{"image_size": 48, "loss": "softmax", "text_encoder_norm_position": "pre", "lr": 0.037, "grad_clip": 5.0, "epochs": 8.5}
Rows from block 7 of the image encoder of a small contrastive image-text model, named by matrix and row number. Rows with one number belong to one channel. Each number is 128 + 32 x the weight over its row's rms, rounded and kept within 0 to 255. All counts start at 0. Numbers have three digits each. After the name is the row's rms in percent of the matrix's.
After each channel's rows are labels from the 100 images, of 14848, where the channel reaches its highest value: "responds to" is what is common among them. Only what is clearly more common there than usual is listed. The data: rendered made-up planets.
# convs0: first 3x3 conv (encoder.blocks.7.convs.0.weight, 144x144x3x3, each kernel summed), inputs 0-143
# convs1: second 3x3 conv (encoder.blocks.7.convs.1.weight, 144x144x3x3, transposed, each kernel summed), outputs 0-143

convs0.109 095:181134152221070120109144129139186113134082124119129187106148079106103124082215132087134142129095139190108107124136124125167045164120142130111062102135146127134149074125137078095124165187165132114070086180123110154121099137136157140094138137123153122159136140159150111135130161141099170129138143208089104151143154093105091094133127038113105099132121142105177140154156111132109129130152161132140141139111058094138114182054103169158097
convs1.109 092:121141117096149147205118156111141124122130148023131253143155162131161099147100115117106113137104162142151140150114152155144164141159122113128193180148121127139129124118167178143165125123134098133126150167130131143151135113118135126122142141120113134111134112089143167137128142154133112135107171098141169112137131052137183158174120106140133147172153106149085108250159168137156177157117053149151070094240150139145161114135122103103159
responds to: cloud-covered world; moons: three

convs0.92 093:119152165197087114167154135118097192116167124185129092157147160185103113133162126170124096144126127131139176089132070140079131153137106092167166143157113183135134036090088172113135131114180109118092178163162152129123142142160130182114082125165132100118102111144102080121124122110109117071121119025077153095098108123134176141100152154161182130142156101094118102110144167122151088109132149066107143114159116124091132138161098132138024
convs1.92 079:184120051070140146140126137150154086117170127132146094086115116075136095106105167128161167098086133093158085168122072135158109184121190151115097147143129073098133170107182127160094135141120097140152082057060180144134117126087094112142171133164125119138139141115137098140101140126136116113130096092163113100148139117151115175119092077143107140124123068173130138082129112171154070079069110168135132080069126120219129179134067110161123
responds to: moons: two; cracked ice world; lava world

convs0.34 097:111095150162152141145129133145095192141126150189091108115142152123094127145131085134134064184105141187155144175151099116124070120146138126162103118120063145131160126128070161152151063111121202224131127140100164129162142103080164132146157088137083108133115092175185119078145135114107110139114111121078150143093088173162114092057073197125138115147088081121096183152081149112147102097125146096165163099126146137136150147151088075174113
convs1.34 119:163093137090125174110101136115098097099124133109190117117116132153143136116159175171091203138164127134098109120152172178125190149142129085137123120146193113153148145132151134136142079141113082000100146123155099124148130163157168141103120184103145134126109166123111152159125153137121129108170162166030120151134133158129132155153119130142104139089105150108167130128104154141133086130122130169129092125104124115179145095125192168138064
responds to: crescent; cracked ice world

convs0.17 092:104115099121087175132139098133171153098124120098184109121127081103166081132151119150150095170091114135145120120135166193090116110129169119131057147161103112177158159142096166190140183116136099112105130158138133165107152120150212117139164140079114143196140155060105193101124174120105131140148093156137101088105182085138143139116081056130097096122100128042078106116161201090127106089133135154149159107067107093137152121097155137124172
convs1.17 102:151127123120066166142089176098132096112096098150146162110139144076096147117101127111137182123099127168140151088101110091159165071131109142177167110092130124108171099143120106071128095140108155159127119125082115098123041122116081142146055174104151163027149118136155082168120091124094144104118161125113159137173112144135125095111184154028136149166070144166091147121102088107116182186109143088133107102114147177129061129143133099103119
responds to: moons: two; cracked ice world

convs0.35 103:144164094233110133105175140177118157114089075112161134167096112086094151139205087072149114138148085142130093139104102140156113126146119108127106092132129094122100097124136159072075087119091124161073170176123127122132162115120150127126128110188116116152186125145105133122154230225124110160200108121118145176155147159133154116148102225127122113095119109116090095179105132121109092146106130126110089085138083120101112089140122133142138
convs1.35 108:040154099160156152155107100124092100128102168120106198138145136119137164117126161132119159122098146167151147100129140167134146136133150117232127128171119141186120064126115137125242153096168152047117122078148106134160128105150148148110154143086106122110108135132106150141146076104138121141090197119080141152120155255114155141145127069122094148123129111121154131151122085145146107125129066133089118157131153116189126117129150131134135
responds to: cracked ice world; crescent

convs0.101 104:126132155086101118122121126084125096093148144164152119078162128162119093174187091191127167124109130140106136067109151140116146141104194152135138196134093182106090107155103115196120139135096110107083132156163080117143157128160096119121146152118072133164132081129154090183101142153084098097130178132050103101159158181103119101197138123147141121173106158121052119128142141070099131142131069151179159100051098167168128135160082127161098
convs1.101 110:114113171125177141100151149073169176099111148090096125157124164163130207082092040151132167133123132121118143154125120111153077170027095118195140073138190138120125092123125188123200153132161155240122143130153151153153142093112106151107145094102148178118125110154130081127107130135138125150110141140160185135135165120122065136106162135125115145115162131145118148133134113175190139135150116123165185129178126085117073099141134112092156
responds to: cracked ice world; crescent

convs0.94 117:164167184220142129102161101159110156112139083079157135107145104079134140127120122140183077165122112098109120058094122101129150154098112135095122128106140129170109126082142121184104127113071120174103130185149118134102112083119109106100152125120106128136117174129141135140153210203130072168157158089144090082108144174030150123102095092115115084228134125146146105162126115169150110135116136146130171116163071139150116086131196123121124
convs1.94 108:145128146193143098228074114138149112133097132085123201111133110136142183154150123104138138058145107081185107152123143155145159167185118167238143135135152129130114117142092147142220166124225150107161123011150160141137138121118174100153099128131155149151132119097134169090136096107146159107113177124159156091120138168081173132135174140156153131110126137115143160122120129135128119111141149133088140119097113148128168139087122148150145
responds to: cracked ice world; half lit

convs0.16 090:104138133161135122108150095092107161150134138116141138161146189230103124144049119074121136115144159141113174122123150081142119112158156087127144089166112071105180120148170086105155061161137169127163138115126124066100145102168112095122077081133155112072106142096178105123116152160129094147083085094200109133071118162120134119120131152170085134139140137133172114139150096123094107163129127150108161051172069096176194124181138099177148
convs1.16 096:056130158129132119118149121151152075124129131115103142083124143084126070103106099168103088132089168118129107160117123072071108161132057059107066079116083155096092114154082030132112089076091121134112140124087108068076118085067115109121123106167116146118147103129093096094100120142064154093130119085111114111150134117081103111106180105152071125098102100160139126072145119158094148067147077092099139181080160118127109140103118111128112
responds to: moons: three; cracked ice world

convs0.142 086:118137078145160182163142142159121059130112163098166116098129121112092165100127188163091103107108132135117109144106087090098100127074167204143154139095137126175169100180141144159146123124094141131139162086158103133120148112124155085164134164124139141118049148202094204072091111123146138094114137164143159085124103130114093069155124098115175136126048103088121155078176110094149131145124166188128134165037112091151116137137135162168103
convs1.142 094:119109155127125104147134121091184121141149124154095147076155155160097153132113063130147113083112110131103107093133136047139110136050105096150084164073140129077111116107136205135119111090145107141165118115118129172065106146062071175141135129124096125116151128053168050050087135107149141158103137094134085093086147143086121100124131132136141135132108102146089139115157079067054141154121056142115117082125121111106118145114113145048101
responds to: cracked ice world; moons: three

convs0.96 085:147093139200169119133145130135134140114091104152053172112047155107139091103115149142108114137123137136157131137165121152070101136163146194099174197099126122138130176130177087141122121153140144134127113111102075069127153151132083093103132066132145115124151145142136107093149187146109125115123136163078137132152139109118159085202119138133165114101164070099125074110132175111078065064097192171144114166157162124094196157153069146144076
convs1.96 089:139111132075063171113131167133136111109144111122170132135180113166102133149130145087133183123176171137159131131152133105143114097146106078173146120098124109123179120123079101097122145149110135088141192108129210147111024100132117135150132136067210126133115166119179138165095048135103142155132119146160139172195172106134094169103132118138145139168119169140151153153133157104114194104170105101215115072140170150167112155098087099131143
responds to: moons: two

convs0.123 088:187133174193128147106075108160145129107148134114130079110108174136089158163157118090144128085093133080105164192077145068130099125086174111142123142158177092085158135147126129123151144183153083118045133131094098103141102096113155079170134076183105164106135169106104130105134126125090112109104101070145143114092146173117155169109138177187093113219090154136075160123152094132121151142088159168138123103153102181123112142177101156085155
convs1.123 095:188148112172094120042105098137196138130203108097147087162143123101162116155149139131136141146160143175098154149153168133134190089185139152103128144163111141146093162117088109125080099141175111173201172126164155102115106115087151108122156157200105142076121105148137124159150178115106119101137138112168123182129181159154121164115111169105116180210126124112134157069114094089114098144151182129137124181168152102203133108098159105124147
responds to: desert world; moons: one; moons: two

convs0.21 088:131143153109197132117098074147134051092128123120148117113113136076154125069143111156119113120174154125132130092115104063160099074117138101103116145173112133098117076151182170121136129156170138114173119137111133163145166061201135145114106121154102123141114188157085117056184126113102152115100136132097149106089140104126120163122132145102064157160176112091199110151097076180081106146143184179115163072151196113090158149179144155100130
convs1.21 070:160111178111113121148150119133112162151129119111084143157159123164152178148146170135152134147137068180089163202106099148148129141178140141143164148077135111136109129101062110129143088167112087125100114144138071082201144159141132170113112130128072140157187093150111097070065144124102121095132173128156124160166039143154152154150135130175119077116090144138053075162119142099105155121157022127098137164110147136134079128159077132103138
responds to: moons: three; desert world

convs0.14 100:119114122189128155149106090109132175177154137124101127166125091169099170145119128205129186174165146171152134130098064128115104137117099097139125103118172170124116098111142126097119119141107139117102162131156138139123118154164073139128154137136202127075119113084061079155089094109092059101125119096133167155117089153160140181113136119158121168098205184141093115132127164136100062118137157161093095150146115111118126076198029126121060
convs1.14 091:145116118126124186092117202080081131058111123131139104125159139142098074116150151072176070126143122109103136072122080137127137156136207142099108119135115097115095128114123161136119175115152109151132084136059143123097156116140126119165112158116120074124153091150224127134085133161125212121151150135073122091152185126162089136105095093108135062135091079170150127117129148126106136124090131105183191112128134156171121203063113155112164
responds to: moons: two; lava world

convs0.128 091:087115155093129183136176145123081169148156149122127166123137102154123172095140117176103099139127121167208155130137151105143159136102122090149096079127176170145094116088122171115072098193114163129112146116167194075094127085159104154128141131126095152097146068101169031153101086114051145121121123116161118120134124105139115143094116081120152152132097138134057145122147123148136094104211117097134121124159106105145169198207089123152086
convs1.128 082:143102175109214096077122171098113096151137168184129149127168154129094050083131127177110166141105107148108037121096076151094128209102142135070131136097127104121123095117140165169113123102108156132128133255093105146119113091075148093104135121118119139151122140136157159137066148154111126147144166124085093115113170074139118122138127126137094087082134125109158131186134146124124099144079096135102150122139098156111145123114090161162187
responds to: cloud-covered world; moons: three

convs0.13 098:095131172188201107141134158164116118155102149132127112063128150141101123107109082114054166140153093123139076176118090102169129068183156158120091159131102122137123092096130188120110089097146136189145141123125176076157197128116106104114206058147115099131119171204089140159103172176134112120156125160149145128105104142113181110099086111161078158119133089107167127119083142124133067090147176109139164136120140101120139154092112110145059
convs1.13 089:137152093148006167133107160100108114129130080185167119147138096108096110127091166091144099125079129123103132109133163175043140174074152083148166133134174090119165194152143078115113121142094086093102099096078087145081109114160182131082117132057122115099150121109148129104151088129141119141131130089130137142168113099154123073104096122063151135138143164162128124128189080077138147181087114145073158146107157161084163137155137139131121
responds to: lava world; cracked ice world

convs0.47 086:140130128124110099184116121132079163155131161143087159146165098063132099102172135098093136125124129149178109128166148172097111111084111158153094186178134076216117129140091130163132132095136119139085116157144225117159173129135124129147135175146077135148123142110112097033160128148088132165112113120161138176110164131129093081129151115128090075109154098146111089159084106091112155075143132078126147204124136133205067124089095093143167
convs1.47 098:084133123091117132118126153140168123081098112105106137105097087113159157137092158177160138141042083112107146120064091105155162138131080105123086098160141151115195088131103138169087131137103075124105074141102094127177097134114138152118118094165164191166115162127139196172097094112132091103157161151158132126140073115103115141109122145091123132151105086165143234114192176139123082148095108180110117057155164121135100120187132126164174
responds to: crescent; desert world; moons: one

convs0.74 095:142148138138147145193106119081122139182114103162121163093144147125096127140109148156165089157086147183206094134147123082148149113081177107049139093096076125095128207093121150149104095108066175114134118160145127129184116130098103136129125125140148140134170115126138108091104104147100150108156086123149169067109141049135130115062115114130108200051173120144083138147131150114126112146156088173085166150108171098167138221122116133145128
convs1.74 107:142145128127127121223154110127132131086133235210157087145113148160108121109142131146120184189120147144123092154148110103075118130126130123057110125140148102157126085123182148116110116179087152127095148227122145122114117115133090132140151156150117114118149153171147170143122106132159109110150141115112122134125135142163148134092152073139118091065076117110126143255126122126139170103153107129149176107188168119114174123153135154102124
responds to: cloud-covered world; rings

convs0.51 092:154178154192111114169127061162104137143112158201079164090108138123131112114156091121147105141162143126177111153118114105106147129095183143162104108058191094141148115141089118112111140124117151161126135135157086089171137166100091141132128111164079108144152065140133074145116145134110173137125126120116139116109135132185157143090122165117210148159125137145066060114101127136116065097176201136102156137114145133111096186088059060152061
convs1.51 081:133122086091133150107123180069154139052125121101123110128142139159154126166113134118169133146104137170089161113095131146127107187124105174113121139226146134162147090086165156172112126117104119078130099043156161149128109098119159134156125104130169126171158166123126204157123126114188159116156143116104164139177156158117150129101126104041080128154099102151135192142165202115143105156143058141127134091147127068176086155193153120128165
responds to: crescent; cracked ice world

convs0.81 079:137115182123138100111089141119174129197117153151107178148104146125115125095148117091086132097138144133137153093107130111069140106144082094149057107110127139127158074122040086137124128132139158080097122187135099049215099173100091118150178113186142134108178151124107046080131168128116163129093134062112166167151170158146145104165104135144139122117172108204099139112097136139120158120132159171103153183110175122129116149076112144163150
convs1.81 085:143104085114092123124162163096052212079099149102148139118110168190125119165111123098161143135089142142122164152136086148150127157133094152067177186195116110165117124127161202144189144129109108166126113120155172169095151150117175134190112135117150152188153155117134153155169125162164139132159148180168167117131095117133117145136133124168108059189126153083144206124182142151119116123151106100159160083160145097154126174070143097094129
responds to: desert world; moons: two

convs0.28 090:105121120126109085186120081123065181148138098164122140142149105133149150109189158100131078151173162185114090110128128148144106131143112106092090131166109116119177048148114161155085144124115088120104130152146174159133108067165174139098134103105131083144138081150166149172149104077097087141166113184113115096196131101065176114149120158140132110065154109109136100204099154131064178154125095168086128081147113083080159132150169134174152
convs1.28 100:150102172155148124149148102158099092116075153180098255134129115091117140154132126138141135162137156132159143144145121151110120129115116102136164128139101142162098139142148096142126138104192152054113133230086089111111136121106111100093141098161134096115136123135132099111105176106170115134146163106083083178107150208200120125148130122128097105128095097175103104220128136111127123115112152115128090183203166148147094135112116147131166
responds to: cloud-covered world; rings